{"arch": "unet", "model": "segmentation model", "dataset": "single toy objects rendered from many sides on busy backdrops", "train_examples": 50862, "image_size": 48, "crop_scale_min": 1, "horizontal_flip": true, "rotation_deg": 10, "num_classes": 8, "norm": "batchnorm", "activation": "gelu", "pixel_unshuffle": 2, "widths": [64, 128, 128], "blocks_per_level": 3, "block": "plain", "attention": false, "upsampling": "nearest_conv", "init": "kaiming_normal", "optimizer": "adamw", "lr": 0.0015, "beta1": 0.9, "beta2": 0.95, "eps": 1e-10, "grad_clip": 1.0, "adaptive_grad_clip": 0.1, "cautious_weight_decay": true, "steps": 14900, "batch_size": 512, "epochs": 150.0, "lr_schedule": "cosine", "final_lr_fraction": 0, "warmup_steps": 2980, "weight_decay": 0.3}
Rows from block 7 of a small segmentation model, named by matrix and row number. Each number is 128 + 24 x the weight over its row's rms, rounded and kept within 0 to 255. All counts start at 0. Numbers have three digits each.
After each channel's rows are labels from the 100 images, of 14848, where the channel reaches its highest value: "responds to" is what is common among them. Only what is clearly more common there than usual is listed. The data: single toy objects rendered from many sides on busy backdrops.
# conv: 3x3 conv (model.mid.1.conv.weight, 128x128x3x3, each kernel summed), inputs 64-127

conv.100:135126121126141123111136118170132144125126104081117133135131138110112155135108109120129069099138087133096108122117142120122105133095069162122133099104127127127112119151168102168121133095126163
responds to: from above; barrel; mug

conv.24:134096154115103099128122084113129120128133099092111107089144087130120124133147103160136137148133154097113117115129130126084152118050122075124139124100104156107092142118122138125116155096081127
responds to: level; pine; rocket

conv.60:148112055128118149089131092137136117138095122087115130094160109085126130054136125132119095097152095130166122121130129114107104096139140109138149072138155124088127167150125086112123125108125131
responds to: from below; mushroom

conv.58:131106082099146106094137127175122128144113102150083108119120078083124117121124112101129111134131100128110140119118156121136099137148139140136102120146096134134139104104056116108100103131116121
responds to: from above; lamp

conv.123:140137137128101128114096133101087154103156115141123104151114144172104119120112097135098111109100131138106110140116108104109119117103142127150104125159119126115153158117123149107137118170163120
responds to: house

conv.122:092124172109123095088081147144154109123143130116105109150114131081105151130126130148122124098152108146104122109084148141150100134132129097064125096113144090101139141115111129138080125126073130
responds to: dog

conv.77:082117150134093130085116156106128113116107103148120125144121140106081137082099140119100129076121135106139086133156129110129102095132159141107115091142140071133153152147159118088145109157116085
responds to: house; from below

conv.89:110115148090120101113110120122147151122118124152128097112081135132119123162139098141133143112130138143140095097079141123134079104113147103121107091093136127114127140143101158144127132104082112
responds to: dog; hammer

conv.93:125145124086105153098088135110109138130148123132073108106111113133079137134107104144121124088092150113125081129114114095100117134085127101119081118138104108094145176104125129108087117138127085
responds to: house; pine

conv.114:113149117153085118105113105099144129143110111102092142103130138130114077125122112124113087153154139133095120118148126150117145093101131094093135110124103122081140064142114088133138109067094047
responds to: robot

conv.37:109138088163116142117106112079140167113105096027095121141133144128124122091101124109117110110085126146093119136133096148125128109125107108130126114139083116135153152111109124125121140094148103
responds to: from below; barrel

conv.53:125125097149119086108099115105116111143106155091128119128153162178107100106132091131100111156109124147132139111149096105102122107126149150132143163101078134097094146157128123146155115106097046
responds to: candle

conv.57:077135100100081143111139151085113126140088123077116103099175131165141138132140098163131141103081126158077115115117160125149135114095101114132123096154115105128110121109109109082110122132158111
responds to: arch; sofa

conv.80:084121121096144076079098152128131160128128108089108123115164102101113123133116122123095119123149135118131146098128131150104134097119118101122136109058106109088118090130125091111106151061141089
responds to: arch

conv.97:134106131127120095097110134084129129071130118094124132115136104121140144121129125141127175168103139142106106093081147142125080141120117115110120102119115138164089154111107134104091099138075141
responds to: ladder

conv.117:108125147072129150106062097103105137132155102160102101104148140097105114149129090117119146100107110111162110127123139107095122108134157103157130155143129148097140148124112105129102142150164108
responds to: house; from above

conv.50:170115107116101093098095148130104112107091148116141160113142099085149110101134094137117128107126168126103155131132103136059115132112131093124137124090123131134113118111133141131095119108119067
responds to: robot

conv.44:120072164115095091142122126123150085129101131088137080092124169097123113141119105089131142100128115141105102098121117079176105121075130146097124070131120096140127155106092141108141104126116141
responds to: from above; teapot

conv.70:094107121109133133139141122114117091129125102106152120099118132139145125162107115138127090084115141103146127083115107117104125110139097114164100111164100144141111097100094079166124085133171111
responds to: truck

conv.124:111140152129106090068101143114129169128117150151094112109172101102122100102129079151110106122105113078110143130122126094095116100117114096139120150142180100076123164154081102115145083128109107
responds to: from above; arch; house

conv.78:125125108137130109078152118096088146132156104130104110127066114123101083084110085126117091093113059100132097113128124130153124124080123124122097112134082113090141145099111116085078136121136093
responds to: from above; mushroom